Weights of a small contrastive image-text model: encoder norm layernorm.
Rows from block 2 of the text encoder, named by matrix and row number. Rows with one number belong to one neuron. Each number is 500 + 40 x the weight over its row's rms, rounded and kept within 0 to 999. All counts start at 0. Numbers have three digits each. After the name is the row's rms in percent of the matrix's.
# fc1: MLP up (text_encoder.blocks.2.mlp.fc1.weight, 1152x192), inputs 0-63
# fc2: MLP down (text_encoder.blocks.2.mlp.fc2.weight, 192x1152, transposed), outputs 0-63
fc1.66 142:472547501573589415509417533547525548479475503451436517509468519427566492469520511553502474536551541530492506516576582515562455544488496474435479549545511533502527492500467491513468460599530507
fc1.67 133:495541484445500478479548509507448561491438449538470516471442510509466535495497462512492458532516508456436485524567510484541496474512519486522479522526474426461463511593570473485493491379511473
fc1.68 089:426470520446480477510535509448484550533477498485462511475553462456512454563514556387477481539529516502507454562466470522575456427520484530459464513498566568477449541470475499454491501555488437
fc1.69 085:554486511486449548476527449498508441468547563542573499526491516495486483455501478498527441511479524453466452470465475465524476525501511481521484480482523492512532563543527474433507501462504524
fc1.70 064:500398569515441439458512515476495550489430522526457479498537482479536463451520483513459537523473588545473518461526562533529561470562477494475501499518549540496516495463528533487526523529528430
fc1.71 104:478483530476550451569470557451417543389495480478504517430453500457536451575431452519494487491507420482475411476470496443503549427493467491535551512515456555487478510491475534488502556496501435
fc1.72 136:497471493516451466573488500525509542534509449518467509490615523481448469512541521494517471487455549558478534520474529533542433452505489453560534470540484557553555604451460518497542458422556469
fc1.73 123:413472420481564540508544512528560470470509508524416525460509518529486550531517474459577495461463519471549503497522467504506541488541399519522559479485461543532459486529478479520440554500528520
fc1.74 079:511528522547437509455541464539528522491443459475462502488520476513530549483457493447504475522519516470425492558480457482610525481504461485530538529603457540500476475466470508497541508487540481
fc1.75 090:481534533451477512490548457479621550506481523491491584553459442534514553522500486406532561520479533525389508487478508542504502445470475429456477484465493532551475514525494507499506508467487503
fc1.76 074:509493411530511489445446487580493469524396530518469504493446499447469453560467480474389447460516478541521440478532511458498488460507460446514472495381451514473439561505453524471456528483498478
fc1.77 040:443529528456450495534471508500501523460575549475488560521508492481515533450491389520493523555425548507464453511586523432543541447567579503491569485435569492483504563477475509495494462508506501
fc1.78 116:555517508506553552512473531516449464561455493503510498467536478497496459433556523463463401523453476434480499513468494545453539475579514495549527598524525455544492551500497570491484502518540524
fc1.79 150:454531570530520530503459488472496480572516533458545519492518505593580497416530484467599481492473469477520540546481524531463542480445529474467457491549517502523506434495475497508498549474509467
fc1.80 136:432439526526474594457511471543471556488517480497511398511508546594447451466526494502482478559503540599484476483531487493414504508507555458500431559514516518501433488393540432440538507483455492
fc1.81 095:558463451465472469537551447481481502487562490530481463527488509527509461473556428508556460459436470408572483471515508458573481518554545482534489454553513567525537522428491483477455533499553488
fc1.82 142:551496469539534493492488425462461500501513494489590559489489500438469501438496448510495497521492441485513457542544440522492533458526514483458478465519536521495527436503598479558553491524491487
fc1.83 090:477498508476565470487480520505428530539444446455503520549505459420563493502554500502483503492648492492496422573517464437545468515511470460471450512463538503513432538493507456499508532585518504
fc1.84 089:532484495503451544516491504473552435512505485512538467405605487528506470475466498501461563471471500555494437489472522521363521474556533467497435477507439518484444497509466558486529488551519501
fc1.85 145:448547535499498570519489499484540541402516547529419481530557479499508527477575572461517525520406480520469476563486554541476526481437560482478425532444411471514485503479518487496608503454510513
fc1.86 096:509508472467542536490441507527482509478440523547515497468452431516444448525474468453472439491487467453506507521481525576436506522561488475447456536497497532454540552415438564548523506508533505
fc1.87 085:501493524531498493535484471519525479509524439511459453470503520515563504493408526468458528484500482486508449533538455641535486533574526395550515577500478466528526510522448513428495486565576478
fc1.88 149:479494546490486445449469548518460469510495489506485474472528524464513506477513551498459504436478499485433463524528550527450475449506510481462507476554489509489413454552544442432450383428524479
fc1.89 064:571520548466508550540514524504516520560481500496474486495550465489533457500507518509542397562491452477485449506534490495455497505568461493498513564534479486572455494568491616475550483437518504
fc1.90 081:469483539437473513495540511573540527558463496519463450553481457533484537466563449532452460521484441500530454540510444514458445550490583566461536487603572529461590495535517489539481506455498461
fc1.91 140:541521479504531552536458533508503539458524442491478463558427474543541523476473443559503521491485401412527518539530444506509472426521511517479530511584456477474542560473576472452567487474504506
fc1.92 074:513477536498444519436421523511436600554493564469476448568466512482454502557551524435449444513482468443515469472519510415508534483511552457543466486483429492451465619444455506427450507518496445
fc1.93 085:502469518512514496500532528486440547559448455472480543482501494442504573466521585470477522589494527553442539460470505540519573423486508476490514572451450497532544510525533468483437518512551575
fc1.94 103:465545472437525515523512515437549518482467533511448510463551532563466482480503517515503486431505542542578449452545549444456454414512557448510439472461455459498497499411449562448526496468462500
fc1.95 063:505504502491490515468511496543481485485465550527492510436543429509596438425402444494507487552497546465445457506513500503473450435511470506511498498451497469489529472471533498546487513521499573
fc1.96 113:496526491465401504524450608450493506516477503494524511532524468518496489504489570432479494521503537539500456529491443526510490500408523463531522496440561552560491535486488476486466563441573469
fc1.97 096:426452478465481483527525493546545468479535493553486558445525508492480526530525512459536531497474472520536541464475552547481463498503405522494540482486465511529532497556508460513398581483532499
fc1.98 101:577488506466486534521516502484559491562529487495470531456485478543507506549512516529562530490589464486509522522491552544456521528524509478476509512534449468415504477552428507467462514591545496
fc1.99 125:480488498490549479421538526461552460436438428511504533482533458381585569496549488452541422449482544518475465466479544514534503532564479506555567490510527561507465468510520520518548479486449498
fc1.100 104:543502530529429523615448511506569583516499486519627425470505498478498557446470434533533480495436556560438502497501526498474530512539485480530452494517555504547439493442543549542449616516493495
fc1.101 132:435523484457481474458487519481407461513456480488465482458529547459393507481458514609536472460516501516435524556520523528525512393542510467553495518548460485436488441559496524441546516510495472
fc1.102 085:491467434413561527476435553484478416502570443499476542520585479516505474487483517438535440527480507452466457495581504479470580403473469509446511574496517477516528515509421510486536439522502473
fc1.103 128:512485425518497574568536535565513508444532585447475503519479439479497501458477514525463460548408469508515542505549497521481514515497474458459468509516401422514499546458511538534403471518554432
fc1.104 137:565569435547538388543472484459526532480477459520507478492521463523383479478494440432596531501449545519545521506471505436475494546545457524530428430509475507549562535480453513435478469529485480
fc1.105 073:497504506517490471527542530423550509461451455513435533491491584478535454559474538546575522508544549560541534486483529505501546440518495447540551486541540456545580507481485508555512437495536544
fc1.106 106:512414518471509476488456459546460565463408574428503499555481533455466484581555487516509515547473481564484479449543499493529532502478410535478391495448533513427452521504457483456600520438501540
fc1.107 125:476603516481464476525436548533491502529514536495471523480517556539496469414523469499449501466505515537488373498599512501487437420582463472481473473478487472489501466506478487528503458472545543
fc1.108 111:505454496563466548579521500538504506467550535529517465467525509492496484515575430560515486491465512522491485484454539437479540466456485470483480564510474502515501490512505489482520532450453445
fc1.109 078:518485570520483496530517478526569480510476452511489448489495505473531509470430544475478446444472441501510452544526465556516551490603505398541509552496468472453495546524470537440539514515538464
fc1.110 150:505491512449464576581465496479479472454478500600526550437564504496561466428503502459498480469548545562489489556488459415493538513423568493501509528513502474519524398565471514464593432537480471
fc1.111 139:545522478553487606616453511505467493500501442461465592506582449501443500587545514598501504488480530494537449561524515547556548481529574477519462519527495498452459500504478455417469497393538495
fc1.112 077:511502605487413545463477503557540558484479544499536450507516492474503480509472482502465485529531490502533475586473488422539566465450533450538442491565431545523497504532515448508500554508548481
fc1.113 109:478533526506496480489515509407472460523454451469494512504560516483490559506473523515576521495462507505482467582523446512512549478564534534442408530525510528453558496517523570503477464506473560
fc1.114 082:563489489510471498521495490503537523517468567478501511512494549476439520521531502559514502558601494483546526536555468523519493542492477576497484480458534536524531489487429488493437483540460471
fc1.115 099:492399514517492546593471438591493559509468526579537515515491512513475537549492488573542453502470505516461411456491550476460489451434503478488464504458498469496520522529495438520510533472464540
fc1.116 073:452532503423487528496415509484454546544469447510489541519491430509523478480529451546455512467525440498523424451535544552471486460515535490478437479478529569496555578540482583523497540498555465
fc1.117 144:489542546540468538447513471462528491442474493558459505468539558491524533531432515503493548464516542437485495621414525475422516452517546530465512493421441499534519504531460506477521470519448472
fc1.118 092:461526509527528425479490510454526503514549501530549493517526493432425529501501401432450504557550532489495433546502504435522531533435486513452602572493503490514462472473444565521445525546592483
fc1.119 079:503454558489471519460462562501451562463514492447456473472474521480527489497474494506439450520489500447503452470555589425527465429478494409468516484508434574552513491461475535456527464533411470
fc1.120 086:552538569514511502509498517543450548573482538458420480545526478515470586516523550478460464590513501454439477546487509463528554471517511451531471498502465497534517509554459517459499452495453473
fc1.121 080:531522540473442492448457497549514529526451470563510425523520428454547450512507473482516496458471490528477453537472497402459597524487389483539491488509461518515438570504539511502519564432551535
fc1.122 118:505536528491509517547568474544410572494471522542530470427465518504528455494468504537462459450493474456457468496536492491531498413422507479506502548518523512520504528498565455481498518469462456
fc1.123 118:510496540459501578505427531437505484518504480601480510507521522457537489528445539556477488550533538492558499513499513459526535527505451425498493514467533512539497567570455442600502533468571521
fc1.124 142:514545514536575524566481525440500488508489453509501518584528481499534555481486432521480496487490473461521543413441425514461500462545462565491560524517479470477479479432463409465569514429526498
fc1.125 126:433438482513518434517471466550521526514456540480539510521478523481479501497415543481475473539594481478545500457461488498538513538473523509529529523611524482427418567509516456444478533533463450
fc1.126 071:489442541521475489568544458515523580469486489511495496526506568482524491511473450461533490519470523490521513449587477486429520465459484510466475506591518475557535490464468541496549554512525566
fc1.127 082:501501433496485520462432542486473560505510445514487495507555487480459458489470427505409434507460453456542451480499549538491439467547526533491441412419515483507552468453418483535496544479505550
fc1.128 072:525467501474542503551510502476447553524483554550453591552554417391536559497491537465473507531465531484546515510445577443573495506573530463465447529526527521516562547426423495487477526508469472
fc1.129 072:403537510445578552489531532516467558401426527482479518472563468488497480489444473532529431587458575467431468529577521471557457442539518500582476498417471547515499538479507483475506515503517472
fc1.130 101:553538553460513456499491492439538531460569470509482501482525552456510533503506486550572508469554518464513507508579520494413526505499533407543475465514512451435523516508436479493547563465429492
fc1.131 080:496500484541535472463424472547494464521372494579507489488506506411451473568490466514475489495476514581445417531539507472522510484437422509518439454404448523456455561477455479509568509476585525
fc1.132 121:460525490470456474514590491517572512468522477493478438555587418516453506526498494489452482542525502526516497456507520613450477447574523485429472417543508516471488496462533529546464467532467531
fc1.133 076:507525461549483483486523519445543448489522564484501481515441494508517483515519406472510446534545590491439525447542528502457503481522544439546480486464518530597526455426475467522396552587436558
fc1.134 077:421447534510492486481538539491498533573503491516480471480508434538470471484430443521522419516604542508527483508515458435504467491534585461454481495578493539466524527506493517482509516466500508
fc1.135 070:498525565459523544483471502519469509570480474464504478508550414453575448515491462577551469531467591505521488465529589549529474537502514523551458505471545528539515503424536475473493532582486521
fc1.136 099:521461478564499458443538478509452406504495451596553504508454551483499507506543482485463587520418529510447475474539531493441500505440525474508517498508544589505470452481519508453497479475537466
fc1.137 069:449479471466516571494416503489473511472556490523465536459510482490465461519585502510460520529446508552538453554511473554494469399587471495452529479485459609476443577481467491555490454486542460
fc1.138 049:513494556443482519497479500405501549541512500535469458481475503537517466453521432515500556537509513528498441559551494431500548422551516500489512488453592453510463609515455469517518482509503529
fc1.139 070:498440506437482496563463462473522555461454493506456509537511572480539465524495486511574451453540496541510527487527515536455511437555483525495478510555433500595548517469488508435567561549557542
fc1.140 078:419503496518534442454526511441579532422435580551477526446481463481497487431440384524451485500449584583536496481575496480518540466491530435508484524506505558505519463457512520521451558488497490
fc1.141 080:482485513514533552450461419600464542469448464453488496464439505524530470510561469481474547508507522459490496482473512529493526409536507520574403528447539477482479484489482430503490571416566551
fc1.142 053:518463538524471463421455540540462506575433489541483505508446484439505484458430492538434543546510511505518510520529488502529482480500459544434476456555527516504495509430495531566591501542538463
fc1.143 076:505481543581465483453572486483479504478494493538547497384477513534502515456481543567491471468471489426508587533542562531493504483482520515490545523538456571543501469548472521534519537530431545
fc1.144 131:480486572520534479462461504485459510515491491451459518488485531441493511459474485533515542498489487485489469479549512465516500444543527476482495485544481483486559445552581520525502465499481544
fc1.145 135:496446486504485501525573461470456493450561472497526459526452444492476536443431462521498479463490551532569487443529466567493512509527477528531552406514489588492498515529504477525526458521549508
fc1.146 089:521500504458468487544528519456535479494465504574496435526559488582480432493505470480479426541418479521478513495433488499448551480506473528552477521491521541516450501490453535555540557543499519
fc1.147 136:514543510475533566423515492465498466422504607495509466470552473401466522519444538557434505548482456451483418483535463449511466459552514461421512520556477529468535454554494488503512491542520553
fc1.148 083:439462485515546429519512504461509515509424485569420575572472519437582476521482462521531444527519540486536514463562510424544481414568473405504573507545518512478529559502537494537564514417538547
fc1.149 069:494488549488490474415531490501476551519425557564476461543463435424513511506436468504446494509507579488488520549590519467506485434531533492547508509478520576475516534483472532473573546533521505
fc1.150 075:481516562500512581467454533556438508502521490512479523510409441461520546593493453461454437545503506491472441496485548402559559490547545440539505508536507540511508566438405458499500451425473414
fc1.151 100:511465564501480471528486462488438528515545497496528518464446510518515474544475482475441440525483536503466525424458445492518515458530501489523538499544496568560502469456526529430438544451509457
fc1.152 072:459459569475561526436464550471456479585503538507502559516516442427577457533473486517534470503514475515503401536542495515520533417557447536461515461527432493465529584440438501537392471473496501
fc1.153 072:443406559453502526510448456543460457489487465565541536540419477504553536485550469485513531522480512456508490579486481519491540545487517510517461607497465448541573560505458499539449491494447465
fc1.154 100:492575484458474560550485457440559586539441403511396540525440503527496460485538414445493483478568525504505477510590482448426445492523532499444492500472430493517369508524501527446463495543528498
fc1.155 076:443474489454489484522478513467412524482452517445542587535481478460559406517521500492499412516536485443522486512530495511551428493537473442514484499423442522537500531547452504566525494444490490
fc1.156 096:516391508453533490606536497486437551470481488533524532474566454463530473545498539510557469542517559563441478460512473480514541458571511487598413505492460466473512593452459467497479525466452495
fc1.157 073:487508540497457516493541530499547543507543482487569488481517499469495508492477504566545445557551460461431568522557493520448495476502581527445479453465576488553525458564522427439470495517495514
fc1.158 137:520454454513471553502537468484500533518539544453512567463520423530431562502458501480419464529497462496442575473490504479497503508484488492552453533495580516528469449501529553476471559473573572
fc1.159 072:496483540432486508463455541475517575499505492565525525480446505455485473531508519551566491560422457583479462492549497562535399529475551484554501574511443482509541540480532506515484525467534525
fc1.160 094:499467509458516426521514523484512530428462500557474469395544510476570496535544490481608507543505432588467522459472545543428503421502467516537522533449499486476457510450534510517494534520535500
fc1.161 147:499499489528517513491442524544478470551460543532476550508502576492548487511490495473498555535507433473513497537466517514549441457499498511469486453528532491552447543422545527452481531513475472
fc1.162 128:528402497482524505510523562528533539551523426482521530370539563523483426554533495537565451481508568495475562470503486453408480538444486446554466444479496460560517503511476450449523554504479473
fc1.163 140:536470460497500452472462566535511495528475491470479535435477537544485464470520468481533447493476508430457506577524510477488470535427441503561466572494516503530522482512442520446511515494465542
fc2.66 129:525444514407401583495589454465476465505523479548549473464508465563422495538470480449494531465465469476492505469413418507450553452514509514559564468458496472520483509539541515473537536402482496
fc2.67 131:501462515528493507521403491467557444516530558465503483526542463465549481489528533480494537453502524539543533500438502517446492526510480508466526475449503577536519474408443504511518506618482553
fc2.68 071:554514442521515522476494510472520475491464498490555476538457559497469491425519396517498490479477469450560544481501497532417493516454485477498534502480417494463510500533480508551481540426485542
fc2.69 086:512565535521470612460538476414441485478508491509602487464505466517544414489559488524492512531522535472411469422476575495539484496540548462504454466570513509480554510423523557476498495489469488
fc2.70 076:509550430420499496496501462500475529509474473547467504497450483520532466493457490556534574521480439532425564537484433452472457505463483599536486479477435505536508515533523486561482561500532582
fc2.71 091:512491468550501564413524489525535520552489552515453458583544487516488526409564514496435494531481568537545537549508490548495463532526489489501461466471513487503483478486541530545492461451475492
fc2.72 129:493508525484579532421494485480513468474492542483510452522408475505530540490459467500489502529527451491502448445512467498471561549518473565444480503454508459453455379518544485511476563599436515
fc2.73 104:470511418530538501522505511538527469503533443522453442490500525475441482493492478458547439438467491479505507469488576545483507478526432438463590492483487493476486516469506518468426496433461464
fc2.74 096:486452490532510464497519483536483454530461561495467493483440525520536495477488481531462546507521540464463524553461452516530582495443517551526517577543489466451529462509476452464595531516507563
fc2.75 094:495483503470489500448474528498463506451475548458531519506498454486516464547527553484502474481488508525447532499502543517562545470492501419442455486485513492438575546449427462427458464526481567
fc2.76 099:483453545559504480497481532558471470547508479545475532558487510500510457452487489520393568518499459481460555507530368542556450537467443560495510489554490530505565499506530480522516493483478476
fc2.77 101:502490536454445452488491476504509474507432482600555543487516496492595552449536405504517541642512507529447473489552443532494464454490552482518543557513529470535532563493484443478497560542529501
fc2.78 100:489564537499532543499486504504533537533439442467512525510516482550482523382500461457427460487526498462568502500510479495486499463529552494506467473469475482488466439552495470496459511493487493
fc2.79 161:552497415451479485505504521566514506416481477558458474507488504429429518563465507553407491502525520536467504452495478466534460508551485515521535521459501513481511562548532507489502421545451555
fc2.80 131:547544475450514455531497543467498430499459484518523600504486478407550548520468505504496501417484480407515524502494499495584518463507454549515603433498469474509564518623475554569447516491545511
fc2.81 111:503516529545492501442545464466530554459489504486546395552516486492462484485491572439546541489485561447446597523434472417505528540535497532445494504508468472496581524465488543493497528493441470
fc2.82 152:459495542485460497515534598535560518509494506503423461509502480566529509551502557517497507477486564481493562440461565477512490545439493491539531535450463485518470556508403546454445499465507509
fc2.83 092:511461517500446502514457461429498562515514519526498470518534485638538511516470425474527532465510541509531553463553430503399511502532495479469576445495530517447574482473564507595481507479422455
fc2.84 086:481507520502548467485523452547478510495468471520463566566393475459531537542512445469486502551524461454533531528563479535652508448451494497535555435486504475543542513519533401462551486440486551
fc2.85 157:542494468517507461486534515522471458596464467454579518485447553479484474523431421539491455494601546493524510429521440474520487525589438539510571470564566493499505482521470551499369477557490493
fc2.86 091:447503478534550500422483508520517529485501517488511458490537527510516441529466519483519416475407526494495463550474488456515448552568524516400509531522506489464545531442441477485497433492488534
fc2.87 098:485451519495508481531458455521484451486472402537530524543544512495583549459498492518450511558495449464470450514558374550542464534517486495538552516519455444554583518528538424475480436545465432
fc2.88 160:512508479501528549546531467489532514483508496518553539533465469542500508505492451487523505552532494512529533473467461482547516566499498540522500526481490502505578536462446564593547608572457506
fc2.89 095:512561462486501480540479476549533502600467452514480509497469427528530478400514440528453525508488462474547513515502409462456441500478506501524478518504430501495482454575521518476507511479464556
fc2.90 085:458557521521531509526497556486536519472468449432530483530487527519467548508512479426499467511590465469524532492515600455532534484478593457475514494449426518549485454489492485479463497462497437
fc2.91 153:470490514502493448443513467486517432550466558507493533445569502452422494487507550445500477510505581587469477481476532504508517562492504461525503464419553548538458459553435538547429493546503493
fc2.92 075:516486495506558449567537507489583490484476413529538523484500526543481479406495453515550551452480505515453532510461389600471497478450493515457460566466528505537538407571507499519480505489444450
fc2.93 093:465537463499434480538503489495475515547457437556491553392473521506505515424534493521516558539450472458540470492442456544496517440492524513535543488472506481534488519465527457533484521432494526
fc2.94 099:542525455493537514457532504535497564489498506497460573534473504494470596494486522528450505416493515512486435438601521467493535426566566438476481502469419445521482536498490472495501510457487463
fc2.95 090:482512503452518512492495465511515499548442490553466525469421512503570487496526426493555526502517479465441531480512437507477434489458477501475537480492470451423507531510521477559514523453493589
fc2.96 099:477500456511418435496428530473469505508507489443554504556533512480499509438446543446481526491532559479533428492465471535514509485397508425570502454441560479546553481492451450459429537454511495
fc2.97 093:445502454524490508487494437503544456482545480460498423551521492506506505503384494421509519463491453525459447473461530510448482527496436473556549477466464450478489516478497463501438460497502518
fc2.98 089:563516508432503486526518465451562499495571522485502571538417530530497468586504513539548507451525393469550559536496497529502545529528607531565539462548477576485504501532473429480466484555516510
fc2.99 116:524513499519471532568491495513439505529521619519481469522457547634435443505480517518456559570512443498536540516520461482480492461433496510476453530469453436466522525492454488495459515496540507
fc2.100 085:493453506454568501395550513499480419524508524522398519552528435548491443530536538495447482525564458457539475471457451530458443458485534518485587477441462494480532469556441451489536436470543534
fc2.101 119:554480499526523516521493475519591499519512530503519483515474450547578460527579469389448508536495490485537484447482471478478472569465476519467507486475508484621478541452454503561453475481519528
fc2.102 094:437506407518457496543542499487497460442520574441554515583507503458487527483518481446513518469532510537511558453501547535480501503469458486446499434544518433568554491506480594444492469452485466
fc2.103 123:498516579470547447458464468444471502526454438567524489451483613481510482525483452439509507483580524499474445522462489468517495495484512545557566484471578607516505458531492471459607522517421528
fc2.104 144:428432562433440609457531505544488464518514529459500513497483531440599501540495550570397428527539463491443493492562481561523509443444539469450590576488534478484456460538539499574508530478531510
fc2.105 084:529512427468552499527550467503488469533513497559471441524479480428503427476537463499488498425489502456490518481431493517494497512486404505488579513519469501445483496499546466478468577477467476
fc2.106 105:502506546494521499464522417513503515453388565477480517581480483479502484600526517580504568460569505497444521473513471534588515513452491538478475520519479486431536486499425466511478513496476524
fc2.107 124:481384495517516534471548437450496512486483486527546471495492446452532518545456581496554536545462493484499590500403493480504557536440545527502567535484493506523520538493509554468497501491462473
fc2.108 101:535502474535516498583524496521488495396585512534558515527499464492489538497606527521446481472503516535503488489481523529465486515518491455531533484501498406516467421535464512509569482479477451
fc2.109 095:490464519463505472519434466504498477511474419540549504536557504519569556442518466536467526590510476491469451490552404548543492500511507474515557515526473442583552537538511426448479458549483411
fc2.110 147:491517510568544455400540543539517515565508465402460441568444495516433506576507483533499538540482474440511529448513558566542479487569446515468494484500486494498462584444489494556412552479499534
fc2.111 146:443486548420488429415552482472508499516465549508507398498418573499548483439470503403494484499503456524480531421494493454463448511480423498475547469473482497563539482512552563570516494592468497
fc2.112 070:490489505529528489492468469504526427486516532478495550521444524521552525482468480553523529461494475455511522467526482526488470503511473516493514457470493490488519546508519473479491561481478527
fc2.113 088:522485477467526527473455490550535522477547552497518478509415507509516465496534482536394438524534507520501551432485557449518437492428439464503606501490479454577432514506467450494517550474513472
fc2.114 082:572440555492426457535498488478507521490491487473510497556487546520530481509577510497497533530589548444504541512536478534571538506533508584500548441486495486607541530533516443446516469486472409
fc2.115 100:553506470534549490570471478542509503458556501514503503519479505496495549548548521592512505467530512540508440445493517487486388511481469519461460447469498509469424469543521547508470496480473487
fc2.116 081:512480518460531585495545473420439497543478501483524425483470571527498441479457459436543460511488516448485539474534481454513531497496516515476501516466433431566471492476561479520521507530506517
fc2.117 143:504480475457545478536495519554459493567502514459568479539435461538468466466569497491488439535501478571501514379570487502595494547463436477522483506559531477502461518452526509532480500505539515
fc2.118 071:511462554457492523471535506531439519528491454518476434502488540521519427469499530572515477444455490506488561525429477561453487442565456483538408450540534513460551486506524394506528518440424494
fc2.119 067:464512476517478532512480460504505443467479445517565518522532460442431464491497458513490489510480513531524526544450449593501498493525488553540516518484496501461450451535453491549462566425547468
fc2.120 095:509447537467512463591479480527470490496458388489504510476530472506493576443537486513475569593458463459498504549523428569525576514499482490555541515444498479595517470569507491489459470471479443
fc2.121 078:531495494503545402526558483554540504513469517489447567451401542522455511482496530539495539456511508458448560477471418626530368455475562488480490479485540504451546504496500465491494501527450518
fc2.122 127:481464468517497461437432531448567444490527479452447532581531484509509561513530514489535514527479568541535531537432504552474514595590469520494529474448453486459520449540435514529523496508525541
fc2.123 113:589461516437516508556551460441437491508518447541455545586498455449565508481528545546520493539534551446496541463520472478494499470530460536512515478576486483525443507572461506491504514543497459
fc2.124 148:500458487461431459434507467535481491489497560494489469423465526518503455511518526493527474513499513527476478586544545480535512516422528421512435474480493523521527551563543600513423500560455489
fc2.125 112:558513508503511586483508516454449465464524463492449504495504484494511469494570458531524511447377511529458495584535519518481489475525457476476479474406456537577574446479491539554515494445507504
fc2.126 077:507514424458521482497510492461510448592439476506481464526522467494472416486529446490549551483535557470509527478434460526504472477547473475491558512496498474446504536527522456457461498429459473
fc2.127 091:528495561548502524506523566461464600483505481510543449496562559514466477433508479439480410512463474517479547572437492531495561468525481453451508486425460485460578445505499476546488504515486549
fc2.128 068:498474502424535482426549525483521433483526433453561411500407538515514403468435430550499495503437493453455496522489388539453459498454475547506479494464413533503436463602482499510493490488466528
fc2.129 082:498436489468586503497513460501514494544488489535460444508453561511484383446523445472526465457525463452472465594476455539447453514500398512436518431527489471451547501566483435545512550512461499
fc2.130 098:552509471463563481450529481456478496510523527523472520513498509476495533555555541555497562410576545526500546485577530483448518526538545484531559502492495403505475498511417502474490539461492423
fc2.131 093:489461536545545498485486478496522455531492530491497503588485526455499442527501473576406533506546458490475542481533373526485444560440492563461531502513511495477489436459519513526495551495464464
fc2.132 112:544452485523559510468420522499433518561499560535512571433410571459536467463499481533529515503467513495484518509485464412574518549438478517562534554466450461542505513558510478439495539472539492
fc2.133 065:495444503423493494502521529486446562499436431517529501463510482426479470419487521530500544491461382489489544497453449540465494520468495559486490505534465480444462480583518506494519546426545509
fc2.134 080:425567488481530534498496560460490500484496434451501498514524547573472524497510468459477453500575495480514492497510521394504551455490578461443484439528453473482518477470485448468522503522488506
fc2.135 076:495487523431500465502501516464544483514444578531487506455427561534533504514517462507533552498478479415487542503561437529438415471456434508446515455477442447426461501568553468578479532484494515
fc2.136 094:547458493559597501430527490450442470522470497518537501492508533523573517452554530540478539580443538559447462397533548511473417448516566450551505445496545511519485488362491517448500589482536494
fc2.137 076:533459500504489530511581481478415478521426473522553408521481532524428388431426476454510405513462472435507563511474468528484495468585468568494505485468449512527487445538463485551492551513461498
fc2.138 096:498493534432492455496501479469484496489429471563534557503508498483577558437547428502524557626513499522442476465564462511493472442494588500514544532519506471542514548488490460473497542530519495
fc2.139 074:509552436514487495474531503489542424540476517490501460510503469526466436501486437481531516475522547475519430442460511498493459539434495470462531449473496504475456481559552520504401510414445459
fc2.140 065:630464456477461483520553527576438526585506501513460484518528521480471456526534549463490498488479420458471502549451472538452474503547400537485445462507505486505488461560435481483523527453525547
fc2.141 091:525519522529541500516446465497461513489540417446522483460529526480485475426528478477442469508493494491547514455413533514484505440559484483526506510413504491519513501506493480504485451560566476
fc2.142 067:500522441443476492459520493505490498546483502522464484483418475524512503496505474586530570524443481504461536499477411481435455540445449583474448518518441486497500526566568482552485520486511526
fc2.143 083:458517517515531501573482444542508544511504472500497509486576459433487461465482507491444489554523558580514466500500520496572445511498494567538521402455510424493430558539499491434481513497570506
fc2.144 129:488477449483464522574505467520520498487516500574553506526507479556522442518535533471486466530489539503521539510460516535485501533478458517517549476461473530526461534455433478436497526470525489
fc2.145 129:514557515476537493492445533543552483561432531512449549477567556531533452528578556482509530546505480497431501584456537452514470463479529478482487582478507423506487494470496516438468557468465482
fc2.146 069:511517517503516496466467446489509511518482460380504535482473502464511569513502515534530526475531556514495503511518516562514462511483556456459569453527465497470580528533588509426448456454495504
fc2.147 137:488442474508471428537494497529515525593507416504499507539445502603545468478562502429573485455532561577519577523474540536509522566430464543592511476452487478559458498402502520508464509479501464
fc2.148 104:476503461464509503529560452479552481568534496553485459566468497438515451520463477449490479422518528420490549460431495508510477537517427424531547508524486486460515493498537498470469495447462463
fc2.149 056:549485451528444477501475540563461518528519499553493558500525518542438436476485435502527484456495413548451557560469436557474426517500470562515460474503475481555549478553484369537449544501484448
fc2.150 061:533447484516491457515531476496482499491492450524530448516508457469448442433433436513464516436472437479471535556473439508463457472443477562495496568495515502493521458524508467564457558504483485
fc2.151 084:471464420461500555461508512470558523473444516500440492528572484474497526451543501549565545464502506514507464603534599500465489547487478506479476473444508439443521504541472526559505504509494479
fc2.152 068:507491461499480512535543514502491517451509476515522418542449537520422424457507444454450468493444480420512557535425442510441443492475477505519476551444495518502428498507502417524538611544463477
fc2.153 080:491496509534520563609512520500468529502420476462563485522543481535441492478503509458474503547518468481542469536538548455500463523519488530562465399461447602574482447533452571509439443512476518
fc2.154 095:494534536455501512533548444452466526523537487520398573513523482492442516445474486501529529438488479463499548543560545466451505445548570477483487497532406524574444435485487550522512487492448475
fc2.155 091:505504565522508530448526482446498528530516470510470464474512535465509511465517472408442522488481572463500520464480544455553482497512482412453547511448456448509495522452483475467533428508547489
fc2.156 106:503558502549470537400473513525593438535440464450454465515440579586492527514545468497446526449474471404546517501498501465510447504430468466452585543463516529542432471547493542507533465519497509
fc2.157 083:525497552447461458492488482511493462525448553501515511554469565504562527561533456547488532542611495481485581512558463484477442536528524516499526452436570504541548475519485406478498497461477505
fc2.158 144:472548550528537488518465519547488483477483452528480404562508586438548483520529480521571513503506519534531472506488510523461509485493478479467521484493421488492545530528494409511519461531400438
fc2.159 082:513489449500528505543562476442485541519479478506475501457470529575392459469510457476514578471502524422547510552533469473500618472462545564502507488494463449517524452577529454548482503514472515
fc2.160 097:448518493485546433556499453455484542520490471556536528442488465479496525428537496474454587557414377527461535497499550521514549501531490483539532432483460501494453493464512512473437494446553556
fc2.161 163:494507521492482482517561468463530537447519489468510461523494427517487518465511495563501419478495576528479524450533484516451541551465504489509535547446469505478552469574476495566509429477507532
fc2.162 109:463572503510483495489486443478466450438510556528493468604486428471506558456481492450410538514475469537486478492483500554590494452584503554462563541521479555438470523522495576561451466546506548
fc2.163 137:484512548468504535516566453474523506489529483524476437564521444440529520526508517509470535504528502586540509429475504555498508479564544504453553440487490499508520511532558492562516513516536456